Rows from block 4 of the text decoder of a small image captioner, named by matrix and row number. Rows with one number belong to one neuron. Each number is 128 + 24 x the weight over its row's rms, rounded and kept within 0 to 255. All counts start at 0. Numbers have three digits each. After the name is the row's rms in percent of the matrix's.
After each neuron's rows are labels from the 100 texts, of 14848, where the neuron reaches its largest size: "fires on" is the input token at the peak. Only what is clearly more common there than usual is listed. The data: rendered dice on a table. In brackets: how many of the 100.
# gate: MLP gate (decoder.blocks.4.mlp.gate.weight, 672x256), inputs 172-255
# fc1: MLP up (decoder.blocks.4.mlp.fc1.weight, 672x256), inputs 172-255
# fc2: MLP down (decoder.blocks.4.mlp.fc2.weight, 256x672, transposed), outputs 172-255

gate.289 097:142108136151093141120095136115153117166125121115114147144144142131138141182116161106113143137120085133128130141107123124110134104159132088132159147102152102141162087137144132129152129102085148126070141120161111109087123135121126102106127161110144112129
fc1.289 100:155139137127083131153140136172123138152083160130120152100152127116119159123119115152149110103127113148101137148135123165109129148132139109106124129116126135098144138159167097115098105124069180142114115164150129146162128112112139133122126143153100138102
fc2.289 095:106152185127153104133137140140125153158092133093144128118118108131087148142153114133133125096138142110150134090071134112122131148163163118149136110091113095126165138131123118122149133139118070098101086176153127126128095143102131146118133122118079084142
fires on: "showing" (67); "a" (32)

gate.575 103:135132126143141112140103108105087124099116065152166181160107140115102108143138119146156121057096105141127173128127158124136169150095122132116147108130130159110126149085154156125168126122151122122097093126152125156114161146141134122145114139124152114127
fc1.575 103:143125104118112102141146087154135131149090120152119136113120208125138096124139127147091185167100143107120097161117097101144111126152137132125163131137107105184117152102089163099100092147123133140116107145135146071156085126103144154096113144146126108137
fc2.575 098:118170158103148137108116124117129159132128082142138141114167092119143121113116136113167091127146145126112144110179136109134122108097101137155129107107128115157135179165179118100120126119170149124164174123107135133132113149131130133144126141125114098120
fires on: "a" (97)

gate.226 091:126136146133126155162135124155135085157148126151118115156166114134100123130106120173159109112105122113155147132101162096109133140104178120110137120151121153153121136118090123177119126189110093105156132070089113159190125111155174185193136109130100095093
fc1.226 101:187136128115125149106125187145101122098145120128106106168117172137126109130172134153141128131109145136141124140119131081092090116078136096150094137098153112112116105078083090166129134146088149123128169126130135118139125157139135119149153133146135111119
fc2.226 096:109122117098078160144154099141089132108109061142137145088174130112129117122106122122118115091101082132115157120138119148168198112130119131092147172164109155114128142136134120082115171113182102148084098114093120178116148128165116149099102156162133121116
fires on: "a" (65); "showing" (32)

gate.262 094:113129081107110101130142146123123156131163170156144153113117089167127138132090117146164130168132098088121092112125135138156113141127154151127095095147139143135114119128136141139125148149124142110151177134071085128116129170155146119136099136116153096105
fc1.262 099:155143121144080120114133139113162150121114128137139152121124107111112107113109140159108136132093102102111131098136102080133147120115186148132191164099166160110120093111152110119145107123110134058133151100120119123135122144140151150130126132103147145172
fc2.262 089:118110124120121130104147165102155091154144091161146145115144115149116157121111105125157140141145096073099118174155141148093124127105136106159134185117140118106140105122097111109113154155111131121127125161142120109124145107153084101093139106169132164098
fires on: "," (12)

gate.306 101:095130124088164094135103120151117121155141121137162109123131107102121111127119097137128142094149143124132167106125108123130102108152153096175132098115096125139141139118122138156110115107120146104122105159117112148161159173140151117124112084174123140104
fc1.306 098:104134113080131141130131091080166107157140117133137134116136127088122138104080095104133136122137136108129142103122145095132149099133103156142114133139125116118048131122134157125099075158123100135119115119121127138108110111131152114113123102122131178119
fc2.306 092:139119149106156121110106147151104125108116147146142142113149170107095124132113184121149149143138156156123125133138084130114118101145115131119066137135146153090140116126174103114102142126119096137106080172114120121164144168124136140161098133099106090097
fires on: "showing" (100)

gate.585 102:146158137143136117125107106124082098115143141115161134103070164121140091096104097158134123158120137102156110086132146135082138112168126116138108112096162160125136145118137147155100146098174144090153108130112166152145178130111116152073138136111101118085
fc1.585 106:169138126111148106099116093127131100140144141155132141096160130120115110129068125106179117149079098164142117123114073138137122110136106120116150102158111133154142147132102089171150116145108130100139129172170137147169109105146153138118167142128158130122
fc2.585 101:179184149189133117138132144142148118066103123095155166123120122130137112127162165118157159087144128158146112103156115126107115141130110122151113117141152130070119111122156140142130148125120147139118128087096088144141142150125146140119169160139123121174
fires on: "," (7)

gate.279 095:142151129161160166120155118156164121139137112130141154150113123141107133076108131125069136118155108120139100166111059115102117132134160152154149143177141150098138117134109132126107142125139118156123137124107109134126112157145124135150133103098143091115
fc1.279 090:132150109096198115107127124090140099145144160141118119152117112130135109078138148124076125162134130142144126109105151162117145126083110144116152101112163105094120140147104173189098131142116084165102148131169147127170105114113124128112091118077140121124
fc2.279 089:134151108190150150120162162123112122059130079170135129133154099143108122170151128078129135148100110134087133119112104143148152119124129152139159164108134151102096160131119147106124124173146149150106137130107098100128104088132115117076136159127110148148
fires on: "a" (65); "showing" (32)

gate.481 099:148104121158105182135126166162101143122136184119153125118130110124117137096120145121089123100119117108146141136138114094105134190163148105108139105135104120081116150164106171131159135134110186144165069102169117105145129133117125157100118121122125127119
fc1.481 099:111123142115155138127163099096137119086127103165157128154096092148160178126139154139127134134114129164112155099174132077095176164131097130099138152139067140120143106147136154122130121113101165143143192126122137114111100121137108106115125141133156137154
fc2.481 110:107130150199150131121148115123094110150111132170085139122118100119102129142095084155155133149156109104135125093114102151142105178081076111122150113139144098182090137143112108123146130122162103115107105099170084096152142099129150140149135155113136123066
fires on: "a" (80)

gate.333 100:122143148121164156114143108100126123187161128135125130112132195100155145119101142122104130156086096101154166160172122111109158137111139163157154109144142150124101124088143119131123144123103109157133116109111094152095122136111109108139134121115151125151
fc1.333 095:112115093125126157135097130127116112093138121113109103135173185144137100122143090161131116186127141099163123112128142145151150124113136102144126125088107105114166133142106136124129131097137143158198134152100102122126124103141140117163145105118127100108
fc2.333 096:116132154160143137154113117111121123191154128101148161134140110151144102143147105111132104105145091148157096119131088117145153154124081111093138160119205154139077135046155118120153169134121111121128115139119135159090110100165133126097139172140141165110
fires on: "four" (43); "two" (22); "three" (13); "five" (13)

gate.540 097:122138153094109116079115138110116154133133136111140131169110129127112132130093113118090131102129150128104152121097131185145154138125121141136099090117113139094124121108174148131138112108130089142139143158090107127130136094148145120135117089153104098161
fc1.540 096:165142122141149096152145105160102100121137129117072108155123159120147128094155119135105148148152139086065114174158119110095108092106192108131098139160129127128181134096121116156141145097143113126143126149163105106132134119174136122125120147116106165130
fc2.540 092:119148085141119108090112169108093177170110087149081179167129141091148113110091110073144129108125106117142146122160100143134134145162139111148155132123123109102109133176163111133115112102166143149095177132136153142126117115132158155179105115124147160145
fires on: "four" (23); "one" (22); "three" (14)

gate.22 100:127115115119131148136115127131108198131130113094141108161161163162111087098125103112116158140127156148166115127136137140166120125160112135131123181120096163125138138169172115136132105122118155141130111094147084137098106120118090165114133164111124134076
fc1.22 101:159151156148111114155113103117101143073142135165139155137156139159123108119101116132143122152109077154114112125147143183147154143140103139108132125111141129081133153141146146143149142104153146118074064182120083159132133122127094132124109125126082129119
fc2.22 107:146126137132122107113189154142151141133116184144168112137166102139149128091111129163104174156137145181129109099144106142132125123068111150115127133096093132105140168120170105128182133126130126092128112182109085164144129106122143105110125111175111118130
fires on: "a" (91)

gate.144 090:146093113123151119106163148142125125132146180130143111145150097135138128102158127158126153125122122105166109086123098110115128149132153149159091062142128104168091124117171112125177145140134129100166143151117098096111125130104101114148129126145161132128
fc1.144 098:147151114179147116166110152174109106115099090117137136182136108124130178114117087129143114121124146137079129174153133092138163133126122126122107120148153151122131124152133132126102092166155120129109091145105153109076088100136120137116113165148115123149
fc2.144 093:093116109112094126133132137119087150137104178115097108110122124091150119158159082121112142145116070152180135068146187123131095141148121109132147094089155117101113100122131134119103182120149146123144117124153166152152116113146116105125152123120142120136
fires on: "showing" (74); "five" (13)

gate.448 092:147162160133125151130131092146157114159142090133126121124127127157141144145120115145081122130152120129165133176137156127126101106112111133078105125135130120132062124124121145097126077101109096145115142171125112118144111120096118172147148149133102158112
fc1.448 091:143121077150141141165083141140115110125105128128106124079134144120184127135101166087070127159125128115124117144149162151124123112090150082130161111129093127116111119141152110126132140152073113163136114091114156148156195110111095131133157092084140099153
fc2.448 099:165132154111110120138114100124134157124139114100102141132114113090165137126132119127123109111119104145121124124136136148109110161142138123127143133175150148129133095120082107125132136117112158141159149113121114130126181131127155085115147142158163149117
fires on: "showing" (95)

gate.290 101:143137133145146143150121133117117085147101122099124152116114154135101123093123136136164132186131144142173074124131123125148128108177131119125131126085158119137135129166119152096089158106116135152132163104118152127124137111101125089122089140119104106181
fc1.290 092:120128134145152151158153149115074075179147110126139144149113129138095099107114157120127154135090136108155116097136123124185115138147147125151156115122144116142112092102135154149125105117082139121122138107113123087144125104150098107099115143155109118149
fc2.290 101:090125125141137112149158148114154119135129142145142146119118122114132110140098134130130120115134125125095064110117148132120162130094126088113074158135121121139140110122125106101099101105104090125174154142078143115145106137133166129086138131168113117168
fires on: "," (48)

gate.391 104:101124095134135151131143138108126086146132112087140144122153077112157158130136160113111134163148075116145134130146174104112151111071135161149125132108132123134102115083134140133130170148097149141122143087126140145117127158138150118129137108159129161112
fc1.391 101:134164131116124129134144178103127140109104145122092157121128134117168062093128117147115133126142145169130131112189139130130151126154103179055153157143137152136163180161140135102102147102157122095133085140155154114127111133097132126161142117146112170113
fc2.391 110:140137089137195094105155140142118145115129100132068111104113148121167155144082115157131104132128124132083134093139140143115126166117123122131098092112173092120132120106158104128175177165136119106145146130099148099130131144139138135115135118101140123130
fires on: "," (15)

gate.592 095:121068147136109116108141137099136086138106094148134147148135136148164157140061120113122159132143110136108115127128137123121161088134135102133114121109187157162083126138102142130136129097133092122128153120160099103064133122153120139107168135165120130084
fc1.592 102:142133128125136115128130092085093130151126095108113143152093164103125145082129134153134106120110161133145156140120093122143132112140129139143155116119147141113141205142107112107074101094083150149116150089142156118129139158134131196118148144151142137146
fc2.592 092:189094176136129124108144173142106106118096152173138114122161092127116124135131113169099146148146141147122101133102144112117116146120124134137114208118090096168159103155130152131162071107094098117109126099089150127100103135124127149151109150118132175163
fires on: "four" (68); "six" (22); "one" (7)

gate.484 100:139115139115090111137091121115098151105187158146144123177114106141131130104178154135127135120121107138082078154106100146132182096154120112163121153118128104145106120124115110123124161150144121133170133146141128142139116132188155095087118087137151078108
fc1.484 096:125145071126076122155128136110112068130115137137095141135136131116068129144118164154140147096118166131127147082105083109133116084103154094121073137121117158142096131121152132160082127097124143098173154132141158137197129140093109123106117170143149128147
fc2.484 095:122107101133145085156121128171116127122166139145151125127153109151125167109124096131145108101135159177148142100116130122115150101136109102118129123126111125106110134124138152149118112116173090138140151167110080108092157124095158116113156111150116103122
fires on: "four" (81); "six" (9)

gate.16 106:150163137124152130142130123123111118127122104136114138136124140139102134130131095146159136144117130136121127148078121108186151118128127119127141126132177126125166099187142091125150094127130119139171104121097143182134125125154124128060129144142131139129
fc1.16 110:105153171144181131128138156129109085129119068137148149128126167120098131126124150140133111168140155124152178117133129096142134120104146118173139111103126160146136072134144161168183150111116117129118121136103128168138179123183140125130110115108097117173
fc2.16 108:115150119104142185137145099111121091111166102155134162126158140157094133133185141151145145112116083138136151103099163137122098158141098105103132108103115127103140111133101111162108084131159108124133098106176129134168137149124186156081152143133114112135
fires on: "," (28); "<end>" (23); "and" (13)

gate.13 092:173126168148145075148136117120125121161161136126141085115116109115165150098141136112099090125092111087119141148093129151119119122161145116092141116097111145151164086166132101134122098161113151127091148159125120141108113133074121145122140130090140145133
fc1.13 097:152114146123130146154110100132105116119124077160102054141163133131098137156120133146125127171122157125140142144131163114122171102139123093171125096141141162137115111147128162105116110119132150147113102138110123067098118088152118138174169164117096097133
fc2.13 098:155140137131133128113157132176143117120136099127145126109112106135135093107118161145155140103160102130148089148128151126139091149166153088078142132131161139116145154133102124097106162172158128159102169114127143141093136128142112124119134098100118149123
fires on: "showing" (97)

gate.61 103:116117200128120154109129121121116090146102124079119127144136137113130147133149156068095128127134113115067136119087103126131124097150097130126098085113144132123118130097110074109100104148192103147122121084102148111158109131115100139152131156133108120150
fc1.61 103:138157099130147138159122118162086152109117135125155157118124150061124099142121165127183141065101146125150107129130156127139118119109111125119129114131125149089145107173109117153163132100096118151139118164134169125123108118139083090183133140110150117145
fc2.61 099:109143097164112116114141133124146111116114140131105133113147151156098157191123088165142144185136082071156070139096112125146140152118079141142104129134096128144127131113127100116149168174072088135113147099104117134123107083165149109116092136137103146131
fires on: "," (53)

gate.421 104:114079138114159101096139104132093165148091102121141147175119103108118095124121105161106135141096102116129193162116137131120136124113162135106084164113088125124134165055130147119104130136121105096089133063122173080128149101152101102130146120128114119111
fc1.421 097:130136181136140120124096148109114132121103081181161133144131135136156157137108155133088152104147130164100116131136120138130102160168126123133131098140113061127105116169128133098120124153120140178129152151102107114131130131124171108128130126134116128102
fc2.421 096:141133119145178137173121103086117146176097158124117146110149081090134143121139152111144110143122094092134106133139148109099142122103126124095122096136122154167113125106065101111159124112127093108193111098151127150126135097091140137119183131111153123128
fires on: "," (69)